A small image classifier, trained from scratch: 10.6M parameters.
Rows from block 11 of a small image classifier, named by matrix and row number. Rows with one number belong to one neuron. Each number is 128 + 32 x the weight over its row's rms, rounded and kept within 0 to 255. All counts start at 0. Numbers have three digits each.
Before each neuron's rows are labels from the 100 images, of 14976, where the neuron reaches its highest value: "responds to" is what is common among them. Only what is clearly more common there than usual is listed. The data: rendered made-up planets.
# fc1: MLP up (model.blocks.11.mlp.fc1.weight, 768x256), inputs 104-155
# fc2: MLP down (model.blocks.11.mlp.fc2.weight, 256x768, transposed), outputs 104-155

responds to: banded gas giant
fc1.421:136131136117147131129152099123097098170084121098220138136121130144102089107112167100134147099065183158175132089111132135080108099169109136121170097136094122
fc2.421:131144147178110172092141102144133160069128151181044092117118100129107129109132104160137088177111103114062114202083120108182112191095142164137104150096146124

responds to: banded gas giant
fc1.188:109120112151177127115127094163115064156108129111180144136147109107113094093060154154140105165102106081120121161172108092100143220121114136125100043106167113
fc2.188:144112170195133132087197167099132172101119132128118113104095034135097211149123125123139159132124192103081116190140154100170124137130133110149113143134106105

responds to: crescent; ocean world; desert world
fc1.375:081101149140137175104223105099124107133161136077119084037104104073105097114085107143147142119116131097095140099174117055147103112119134120072178090125101131
fc2.375:122143124131097104145119174169141151095093125142200166182090162159079124136164119109102111147129179135171152171070120135133133083161120167164030152143171097

responds to: cratered rock; glowing rim; full; polar caps
fc1.312:127133132121078106129125110138166072173145153165122108134169141090126111175090196095098116173096109100164149123100102078169116085128127138114116173105095172
fc2.312:134089118143088119163168139149128159154131098109153114141119107139156115100110077141108143062125186115091064144146156099129105132156155141097145134119099069

responds to: crescent; cratered rock; banded gas giant
fc1.129:126068130147144119133176079136104133153108145126186148132132160124093093120104158101134153088065187128172119124123141140096143081172108129095172105120098109
fc2.129:134167133161113160077130133146129135084103131202033111123110131139081145115139121133154060168117119110076110178088114059171128190068143131138114143122121112

responds to: desert world
fc1.630:090105111139093108104151125101102106071090163108105083201095117109096110168115163132144199100109129053125109131140138106065111174092091124131150123063160131
fc2.630:196089110130125101147156170146127121099125144148110102076125155138106120126124121102110119111156145119129122163187115121165156073185125165082152133213082091

responds to: cratered rock; polar caps; full
fc1.725:070133132116120118129102127102126080112170153151162100013158119082107084047110175069095124200107132121186139128130101100196157153103137135122155161138158116
fc2.725:176119111148109139125137123111125117171124121068132120231124110156142127170130091175115145115114118142117130131148131057036088096184138127102158136121082164

responds to: desert world; half lit
fc1.88:140115124163059078139162102133118083096139141102143115093097169169145152140141118106094123126138094115102150082113170158078129133099094108188130086140179172
fc2.88:132138107076179183140128170119137084150111158117098115095117162132159177147100126075149115141165103116081128167139128200137192104149159092166134173112125111

responds to: glowing rim; cracked ice world
fc1.165:138122163120171112092097127120115091161173103183142102123172110166104122133123125089106101087143136206162110075169146135113078115162137128090104125154127156
fc2.165:118139141120092129164158114102152157150097135088125203151131134115097132127135125169139183167083129078106122158050137124167166168083122138183096105105136110

responds to: cratered rock; full
fc1.102:147127151141162143118140204102135127139127102139150078157139114124147100091144105087110148084124145167164149081114131079170130140098108138085134156150134126
fc2.102:152148105125108131127160127136098166136177106099162173107130106138081161104107153177149130200151137094145128178119138112070121113142137112124141149175118129

responds to: rings; desert world; ocean world
fc1.371:137102122123157097141160116164165155102119129133061129175203171112088084070160129171158137144118115080144112042119099165162145193116146123152103190132189112
fc2.371:133167160128085168179124163114158138152138113133140126066036080137141128162130132131127130127119129150104160130134162100124126119108136129123155098175122169

responds to: cratered rock; glowing rim
fc1.462:087118133108132081121129164122202120123172140132128113042143113094111120057118131080107139155128127103183118140073099084187137067106129125111114199112144127
fc2.462:178106112172084125141150142138128153159137107071123112173109085131146087165132136153149136095109121167094171137204152075076093126147138128107187106144084131

responds to: cloud-covered world
fc1.11:104091148124086132129165142131139109147104138193177175119221161174151161133149159123108125070087132145144144070135132129141147153096130162119117111143114136
fc2.11:134180150171145114161088103171118099159102076119107104152081102084140104121146039157160167149179151110136130177151161115108106135135123147159148114117176196

responds to: cracked ice world
fc1.736:164113177129097129077109137150134122105117158162101084131211118132085115147109158083151186179129117118116202175085121124107132134113133145128121142108156086
fc2.736:082147138168140133146148142103177166141125143110156138114069080141171144117117136186086048084144114121084054127155161106136115177133131143120119111132130164

responds to: crescent; glowing rim; desert world
fc1.472:137175151106158146137154150114147122187184133117111125208098096119148121143138117064114163094108083133168110107099113147204110092118127115097074147120125127
fc2.472:164080136202144103125105137170109097143122142160117115120159087132122140099120159120136143120101128144151123151133116091200205136138119113121084112127132099

responds to: lava world
fc1.633:143153111142155120158095106143135122097124176096087160059116078100117145131177136127114142138091146138076168063146114134125140188132133140077180120054140106
fc2.633:133153144127181119113087139152103124102119091131148117108134147126126123119127165135085137114134139103140121099147114115100104106121133135047142090137100134

responds to: cloud-covered world; cracked ice world
fc1.486:093123132142125164107142098098056071162093172198119169165111180194154084109128138121112151104152149155119105191087097133138139095072131130118114068125117142
fc2.486:111177171118125129135139126175131158104126116086184139123159106136073152130110125138097134092137127115116129082153104110150142157143140129152141158142104131

responds to: rings; ocean world
fc1.438:137127122105113133139132125104144126179183129164189101146091115097170116172075118129116138050121217247161094125188105080151098140100137094121167146146051093
fc2.438:094139144149148147136121136131048119085109113110106148101206126158091157063179125142129134158108062000097145134083159211126106116127127177132098167135173169

responds to: cratered rock
fc1.45:107127127116104119139175143144142094134158105105080046062141077192174101050113160085126153191072109150160115085109134116114121117175138145111148196166143159
fc2.45:151044165156128119126147107088133103125094154140193159147092167143126149168122120141146118125112121126079105149127115118133124157141107148112113106068104105

responds to: cloud-covered world; rings
fc1.610:101113128098165180109207140097137123154143108109127097097085165114140188111081124174119157091117114119140166129144130131045140114097128124109132142134154104
fc2.610:145101117115144142163186143090139156134122123106136094066090089136081124128102173118117134072140099112136167171139157086098100178114140117072107140152067087

responds to: cloud-covered world; rings
fc1.682:095095096139156161098196120110116091144148106099125112121109177150145148122105119169099139107116111132143140123147125148044130112112121132120099147112113088
fc2.682:159102121132144125160162135086129145130121109116131097059114067145115135131140165132118140073121106099132156136132153087095088169131129113069109155153044109

responds to: cratered rock; glowing rim; polar caps; full
fc1.558:117068134133110166103126121094125169125123122067153111102168125111066076062130132102124111115092077127137159091115129112105144080139142078116136122109119148
fc2.558:152181121156154121139120151107093084140174122149143129181081139121120085153133121120113185132110141099133125121178119091070083129225115148114159139146133098

responds to: banded gas giant
fc1.109:106146123139139150105112067133113085139085129105127140106158153161174078103107146136119139120115142136121162069141131089123134125124144134087134194146138116
fc2.109:139113099130118121095121164127144157103098154145106106126032101115118153118116155101133145114140079092101134160140146147233119148129116178158146110142149084

responds to: banded gas giant
fc1.466:142134137111121107151140129160094126130080127168136128170158100213162121182065119128137112120137177140086099110127106170106139179141124169199117152063168112
fc2.466:128132146155123127106130129142088150142119127099113167108136144123096106069153120181152103168145135147173112139192116082148137126094160155099134146149076154

responds to: crescent; cratered rock
fc1.667:157134103128062182102139149116125140108235139159128083150089055130158075102126127098119128145104085113176129086157129134139135107161141133121135084156135067
fc2.667:079116137112161109089137080134119108134066108082122156123170227132068150183149175156083176115155186141101120104087116090118130158106158128144123168113126181

responds to: cloud-covered world; lava world
fc1.526:128154125113141145126117103133128074149125160122121068087121136194133149106127130141173097153109112124145162151142127101119128159111135115180152116082129122
fc2.526:132100133154129139109161103126176193114133119152151117094112140135154155058137151137105139123166119178088138169098176132168104150169096143067117140155076064

responds to: banded gas giant
fc1.444:153184137104182123123156090120107096199080116083189121165132170103128104119101189127119141120083170178173114081096129104058110131130109135097125122135116154
fc2.444:131147135186111155112159135137117171075131154189048100073131069143105123101140097172151123148113083084083124196120147125196106177107127160139101168105133112

responds to: desert world; crescent
fc1.113:132047118128135129114144141162163122181173128134065123115148137130090065082130129104124149139084116034162124110125125139181125145130115118094136208128195117
fc2.113:125118135147098154105155134157116118133150136154150146151130140140158162151117130137118177139151142137106128154042141137089092119133162166152118119116110060

responds to: desert world
fc1.181:172112131182095096120189126131099134183150119128146148082146123155157132078114158104126107092155134132131144082114114113104131199164129123130104175122152147
fc2.181:114131085156127160111153185104072111083115115197141099106124146122146116148105158142121141121114135112129185196123121108130121069100145158136159182161077106

responds to: cratered rock; cloud-covered world
fc1.296:115035121147171141128119139115096066087135111071124104061153150090103096101116141132108139167130107064125138042144120128156130172122135099150154121198155164
fc2.296:166191137127102119128099101146140146101135139138152124175073144154144141153139115123120152108133116211126122214107141150108125102158111176130116123117124119

responds to: cloud-covered world
fc1.694:121099114130131154137158169100148115123168130150184135160083122179199094057108191010092130091024124176155125188081154122171117128108114150108092137140185143
fc2.694:143160125134115186084137156161095130129114133124111118109143177051058146155123106147118091187194137081151167172157137117179138111158127115122154174105059161

responds to: cracked ice world
fc1.377:149110163107090127129085126163202132076068151131129137083115198133097118176120168114107189128138136146111129123127110097096146137124114072165130204072116115
fc2.377:078129128150205116132154110132089129145180174144125098178171072120111162103149120139157082131106100101166108126103121149123121109167117150110130043150111117

responds to: rings; ocean world; desert world
fc1.380:125158118083116153113111167184133151141125168115147199177130150046177133199105078145104105129131128144148120112083143110174132168127101132106084239113167133
fc2.380:116147137166120096167165083125134109141158106146136090130165099136119107126115142147151126122169097104135159124190107136116106105134127135158160080165127147

responds to: cratered rock
fc1.337:102123132121191120122145108056203110131155115088141110049134143079089115091122102074160098205163138069128169131121121081192132155138132141127162095123098111
fc2.337:141088133165081115155104144124101125149116118141130127161134120136139070131143107141069157065126132171122090134159097124126115084233134152120122155110093121

responds to: banded gas giant; cratered rock
fc1.576:134100133121145125134159096132088103158087123111219137139129131144095091100116166104139154096058188148175137114103134138082117093168112126114174087136097112
fc2.576:134155147177109175080138113141122156061122153192038103123115111135102124106122108153137074182115109116068113184085110092176112190083139160133111153105138123

responds to: banded gas giant
fc1.574:151125109085139118113167079135147109139059117128137132177122115088094139124102156111114133163123114122098103102065138161063120156086129117149155087118134146
fc2.574:154177120171137144059156158141085130137125083144123125059129106135125098140095142185114140088170129052147135220161136105175100087117106143141103147140141082

responds to: cracked ice world; half lit
fc1.275:127173143101163130125153111130186165126157157146049144140078093113091126139150142150113106136190079128079147075123132122108110174076120101164090154094115106
fc2.275:167105151168068117173104170162189135139103091116189104139167102098129100149121143140141121101118153157126116148121134074181089115158150101073102119151123151

responds to: ocean world
fc1.756:140150138103132191114148132152143165145118124105060144113095063150099126144174164086095136156109152085127143173145168088138050051138141145140139157147158151
fc2.756:146115116138117099160097126115107119059146128160214121136153202143149133128148082155091120140143113138102107113129108158121202191081080128127116089148109136

responds to: cloud-covered world
fc1.449:146104185153175123106147095126091138125151148107134163216136110152104052105117174124091170099144109135132081114140126151166116095155123127109121159134084126
fc2.449:138172067150130143139125159161111087123120111156077120115151112118094147105104123075159103109111140119119138131110126078141142132071158125096101164123157111

responds to: desert world; cloud-covered world
fc1.513:130049121132128164150147126141122125132143158165080133097058130094150119075134109196120137075090129112135141111098108142114126094138130160109059173097144142
fc2.513:087140157124156083122141148121118126172100084099125131107172077123112109180142174107133155088179156181073179149142169133141147087104151104142164085108143129

responds to: cratered rock; full
fc1.158:134122154114093165140149132111131097100163152183129101034208106122128118144091123142108169159132141041143153120115117132090117096161134154130179218143183125
fc2.158:138088081159129120112105102109075150118099128089161104198151162162128145096163128123120149124110118167070111181177149142132119156169145124163134137114109125

responds to: banded gas giant
fc1.761:145170147081153109075126063141072109158068128108167133108174155107098128139067146123125110125075180091171142059143127133092102175114123119106138143136130138
fc2.761:148138144148117130103165146128149154086105137147078111105105067153098158106128112143135112111099119124114119172166158092233146125130122139143109137151087101

responds to: cracked ice world; half lit
fc1.524:140145104123181124119163128131180155183114148172091113157076110139141121129143139148128129106070121164089122189096120114125113173065094112108083133092171116
fc2.524:150127129169075105150147153151139117112135106049163116120099104135087126145117155132150160125095123127089130123127125083131090149169173112106107102135137093

responds to: desert world; half lit
fc1.568:172109130147162098126127129135122071144131121104115109168091097164140097125160158093116139075157107125105133046139148169172121160110104103137139176127219121
fc2.568:139129131139166107136150128118133125128142114166121096048151101102112167129121100106123123121103158120130113181143135142201127100143124091154101120117155098

responds to: desert world; crescent
fc1.139:148141161120175133114156154127141099143168096094134116156097083135130126145125111082106152093119089095174137069130126141233131122124122081061092153120166127
fc2.139:140083127190187124164117140152107118152126146155127114069197114084091127116140134104118127104122140166141133176141140119203133117158128115120064094105131103

responds to: banded gas giant
fc1.618:145099122151172129078183077114095057152113136124177153102143087148106106125099143119112139134124130079158080098139113083135113170085138115157108088128130180
fc2.618:152153152181169149113124190136134148095096146125102111119124048164126128110100117161146116133114135079113124169137153066239156148135131104144165147151096110

responds to: desert world
fc1.577:154128133141127121125183127125107086139093113150126104142091162117138122089139101108129139108124116121109103080128111084122121162151118090100158189123210121
fc2.577:117085116115174109145151120126181174115179173144131175079103157113109146156183140097134072128104134118118130116126116095160149113139138164185158106134138080

responds to: banded gas giant
fc1.159:124127123126166148083166098164111062098093124151174133145178091108129130136076148105143141166165099088097101111170124069132103148111127151103055049118143137
fc2.159:128120149181150152086159180129169133089090112107120101118153070155073153099122136134138150115117174125108155190130150095179136128128145102160131117147101134

responds to: crescent; desert world; lava world
fc1.289:139117150126191064104151124126180156120157131099158075114128097170168083090109145135136104122125159163138109094172088112148098054182140120145156081115139076
fc2.289:108128124169125200130160147108099140120092124111141150135061179102057118125160147131093182078103165061088154172057146144047098148120114133108083188119131117

responds to: cracked ice world
fc1.136:161088157143119089121120148130152089128110167176092077130133081147098133167122179111145176169112092114133212138101137144119152151160126113118146177107153116
fc2.136:105077141160121119123149113113149135150129179107137142168114102109156130061097085176105064095128078095104078105102150112081127213136136125095152092146131172

responds to: glowing rim; cratered rock; full
fc1.720:134140129122200147124107152136105119117152180098153106158140016087088136090038106223127101176184080162152105115119117088125163190118122119155111107124157138
fc2.720:124133100109057095139146124157116133133119085139157148098073217156146149128173151025118148029112127091172124142165108133136125052135133126099143169109086158

responds to: ocean world
fc1.332:161176099137083111127143122128153113161118152153138132145131159157076155142136179164124143170132109088161140121145116100121129118085140107146084191114115159
fc2.332:108052174129162133139146128120124146133150084134183100125108105118158091157083059120111130049127126161078155079103106131138130119160121124112159088144124159

responds to: desert world
fc1.433:153105111117107097073155110112134092162123142141143092120140117106109123164157139113156127120107101096077178089087119104103145122098096080132152147122192108
fc2.433:136145056140143136128108116161127108146123122189124141104126180129109132173142181107104125114133111133107153188097126067086165091093130154149128182137146128

responds to: crescent; lava world
fc1.534:177152143121136169131173179118170088191158134142094156129099119150113143153140142131129161104144117086136103105136153133157098068103145151139116119136106120
fc2.534:111092129105112107139117075103078130026070165108156098112147144144132106132117102127113116158102108177125152143158132104100135172146062128100136147154138097

responds to: ocean world; crescent
fc1.326:059060153087143115133156092140137170098160111153142113103130162088112100105107137046134087208153136114153178087127112105142099159105137157116116097099078115
fc2.326:125124085180127102134091212121108100170129133163123123142112096133094138147135115206079172088123157117105099170093098123103143120186138092147181160147152124

responds to: banded gas giant
fc1.417:134103119133164093116139057111096110139065112140100133147144138066083102125095172112146130107109164125112114085096123192074176205128099141144124123145139145
fc2.417:131123164161097103117162148125129134100137089166106128087132050111107121156124118164144110101151160091134106173139156079165106137133114128141133140136137097

responds to: cloud-covered world; crescent; cratered rock
fc1.410:119121156093152151155150142135076099137129116089131065100134191106170122135113150157117109098150175171106143191064141106170131204133122142090133181121127160
fc2.410:129121133163102095113133103115142111173163114113118162150111074136095144111133126093143110164101110113118092087149129137086105062101130114174146089144108101

responds to: cratered rock; half lit
fc1.232:132145125131113120114093128134172078129182140156121086030119086105122122055112174047118147180107089084172163158098093045175144072085133140085101181108138146
fc2.232:169118148152100103153167096124136171151121108073131146210130122165103129161131117156122123079103108163118135118182124111057111148153144139116185086146054120

responds to: rings; cloud-covered world; lava world
fc1.554:133099120100147132139108129148137095126128152140071157070144166097126115154129054174109175108085122109158115122082123109093123119158141130111149155164081077
fc2.554:125153113135098149121118094110163117131134134146165106162162074127163123098144169137188137133137151175077128150167175162172116137099071107151134145139130161

responds to: glowing rim; cratered rock; desert world
fc1.343:174136163078212135131100114134159142108104134146191144176142146136126138201080162207147084166127127151151133073194142075190142078166109152122093210120142148
fc2.343:150119126169076099138180146122130101174184096132117123060126121122135069115162108061082195088155148088173128183066111162145148171122097128114144094161145130

responds to: banded gas giant
fc1.133:102107118129160121090152062137119069148128137138148178161137102071092119145111158147126136149100134105088105111127136104087113169129101134160151089158169143
fc2.133:143141174184142117087187178110125173116113119116111117082134039122124151129103122180147126125138149095134118191160140063180127112137146108142125151158139082

responds to: cratered rock; half lit
fc1.258:193171114116071171119128135119114074187159135075149108072149097085087096114101134170133116148182105125097145101131109120104155139146137136128172141122142152
fc2.258:135158184122129131128163109072129168109121126144133187135041138121109162062079102105115119087138142114169138158181127156160122162118117104157127105117087128

responds to: ocean world
fc1.463:140117124132194134143143127132138121146138122094141174137094109129125102129096132130128100100136121152179140127126125090170155105178131124076075138104093125
fc2.463:121134125162157117145137130157108142138110125176121064110167127118128141152137150095131126132138110113106136158108140067202183117069142153089060197150120113

responds to: desert world; glowing rim; full; polar caps
fc1.762:135102193066104117139148201171080139112166145170114162170129174127157093146132161113092117124150153083118140076164147125199134127146141130083125206124132105
fc2.762:144170100159117133126121086127118153130119136106172096082116075114110135143156109140161165126130111186132102187099137107062097127103130113135149064157134117

responds to: ocean world; rings
fc1.669:116088143143149121095174099093168106161103164075091128096096181090167110115073145121107108144082073141141143115106106178122186184086135170106067146106138108
fc2.669:125089156129131170161140144125148133113150106130122102115157147135132162166105154100093130118137158166082163160168116125175100079125138118173147125148080160

responds to: desert world; full; polar caps
fc1.278:158073134103151170144150127137086148095133172122116116162087099088101116172107108192085092129177140138091157078081101155164142156151111105216129196148127142
fc2.278:077135070135101109106160138148096072125099058149106117081142187145090060149162127119121150110100103075131127093211148074122072090154100157100120104134118089

responds to: glowing rim; cratered rock
fc1.474:125117127112159184140097174128189183147116151119106106130150200164123107165134085155166146074107139145152157073095129104123111144140133151156132133153076123
fc2.474:123125124132132097142139080154124083110180164127135119087154078060173160100121161171144113230191102185080109183153157154150123114123106124165162139096160130

responds to: ocean world; rings
fc1.372:102111124128148134104153158147126132124127173145105131181107088094148078152100153128101138170109094132131119082107128155105181126167080129140105144138171134
fc2.372:123128120113234140086170150139098107134062087101161166160136118143131112165098168070142159155075179153121149122113086120124138088111160097148143147100093137

responds to: ocean world
fc1.266:102125137109103124140131126166083124118123133156096126166116113197154136135093071121168110106110136146143092094123094180121147183128113152203163121096153153
fc2.266:130161182174110110105168113130090153122122145111132161077157158119095076131130172150141124131163162115139148164134147083136136149132127119077093177135094151

responds to: desert world; crescent
fc1.248:125174142126195135133152162098139105179159104064126142187073096135133138105115125090092138092124089049151098066118130137225158129123110080076107169121182125
fc2.248:149101124200144097142120148163109112150108140169152099082167097124082155099110143111098164091116135137155123158108121131184143144129127127128065141137124111

responds to: cloud-covered world; rings
fc1.239:112160114137131193102152092102104071111172121118097149113065093149143123140136122134106180141088090193187119140132137129063146132151122097082080107114194089
fc2.239:125115098099133150155199127136157163096134119110130116077142108146136101138156168132140121099138135176116164168151138111092079146142154089117126117140055090

responds to: cloud-covered world
fc1.291:148073132113076126141079105146122070125120171138094085127118061105061122116116141145120144181145134074136157114125097127152095110129117154125180226092095117
fc2.291:091125150167149095112163130111142135130133121124130175132172146181179076082109100140055115092118081137117093142126148131075164150137122153130076089141128120

responds to: lava world
fc1.356:090194137125159129111141096116132066181145175123144107159102110096136154159150109084127197122158089095136192085164129117150084203096130125102146157106148150
fc2.356:157116113126088128129165130130122157135130126168127155100171160134119131128142143143137090163165163158142112152055180126131178116165155105153063149194086111

responds to: lava world
fc1.590:129152140122128126102154122133151064150162096123116119099102103130107107150119174123098153113137093127156107102094113113098136163101152089104110103089199109
fc2.590:163110085133151168138094132143103125106157094116130145046111110119146176123108202099133129121138149115142157144121137163133127121128181111137108126086130101

responds to: desert world
fc1.760:135158149140175127133184121138100146174125143113140145166129114136118138131097135120145122089117140085125116109151107109158160138159123107073125182129108144
fc2.760:131127108182177144136120138203093117104125109193116057072172134093104129116144133116135107127117150094148120151143165113178123088122173114097072117126155157

responds to: banded gas giant
fc1.194:122152110126155147136122123139153060133126102082180152115131094122113112172121093089103150146123090117131140098127114131189127185112140115074057140113070128
fc2.194:148097129198147134139149149130103114118108171161092076141174103169113105142177146098127112134124129134102140175167142080218150145122121133136091118140098131

responds to: cracked ice world; half lit
fc1.201:124154164126107134136148166127159122099169182114063154099088071143132151136153094146115143119134120135135088055162113096222110065130131128146063091121115165
fc2.201:143134132137110131106134110110087134160084065153180131130166143099079107116160123085152152153150134153104147190131144123127114187136146111132186156137117103

responds to: ocean world; rings
fc1.729:117095106156153120104123145187135103132089155212075106090074141136113138129138170145128103138114162136168123074157125094145108091119119145121115112151126163
fc2.729:149145105109134115134134113133111131146164089116178126163150129130119090127128120104118145119115144173096103196119183141146151142096150125089108115121142072

responds to: cratered rock
fc1.393:105094139113165105111099116102169094106150123160132100043145131060087101056097172076138140162103134101172124134135108062201115107080134093095127181117140116
fc2.393:174135126170045082152146138140143156185140118055141121179114099153122096178143119136108108095129124170112138116169117097078128073170143145094182128151050125

responds to: cloud-covered world; rings
fc1.49:101144125118129156135162113150129134119198148125130106111143139136094132092129059110119173125147131094143076087136133158120165095171130107159165119169115136
fc2.49:127130123143099115107153140114141145158120055144141089146091041101082164189138195144130106080115105167098171168144176111171121064168140106159154136117122066

responds to: desert world; half lit
fc1.0:154151121140069108120155134126112080196096134087122093078100162144100117142131146101122143124086080092106180124066141129087157160137104140125136105136165095
fc2.0:142158160159140126115139196157121111192117133126096147097082144157134144181121122050161124117151116115181196137134157145094182118101104138151147182147108131

responds to: cloud-covered world; ocean world
fc1.350:175075098138139160140099142151109144147143125204130132134143164139094079033146162147128121132043167127152189139140127095116120143083127145147130141131120123
fc2.350:101146143093101079141143122150156150116157131052109110109113084108155144207129111138096130126157123137115085139111122131151163148142138109125150107107138126

responds to: crescent; cratered rock; banded gas giant
fc1.698:134061126143146120126182073134110132153104151122184142134133161120098098121108157107127150081060188117164120133120147137100142087166112129091173104115113108
fc2.698:133164136163113144076126139146125128082105131205031121118119132138081147123140117130159064169119123109088107173086113061167132180070139132139117138115108111

responds to: crescent; cracked ice world
fc1.339:115152130080143171117175181122116134075164072111146154147113209135084098109155071177119145150152153190191136084139107138151140198141122147084101139159110132
fc2.339:135103128162137098112090116115105137175156144142128107116182027146160139149140145118094098097161110096077085143150205076063133079121152135138198088079154128

responds to: lava world
fc1.22:131159106140150130152102119151152121117133191102082158080117069102102155116184124137112151116095141154083137066149128146134159180126142117075172101057152117
fc2.22:145155144130163132110074132166102134116112101141143124094116140134143118120123156129096144093124125089155134109148112142109108114130134128034154075125103159

responds to: cloud-covered world
fc1.271:156082133115087112124107125156109094127125178111094064128134070129070112141118124116121168196132122105145165091114093157172109106121121151131150218079101126
fc2.271:108137142169147098121150131100152129159149133151152185167140157157174087120114112164045101092140053125122076148120151110051162162142128141137091084148146126

responds to: banded gas giant
fc1.62:111152122128138144123137135126051114158093135064201140145173141078112120096142102128116113161071125163102184085050132083115101166107127123134128052155143154
fc2.62:122161156210113143122108174142104153142122163152140098093119115147135117133110167194139172156155121106133113239162120110175126117216141149154126185136103083

responds to: glowing rim; crescent; desert world
fc1.405:131157090115108159123107156150098146161159142148166156149133133186085170073131129133159092105138130145138130050136157107160122163126144122130119147122085124
fc2.405:136083214135125123140154067106120094107125109136111094149116120119144089194130128064101182161095130100098116173142082100121130136144140124113166123149197120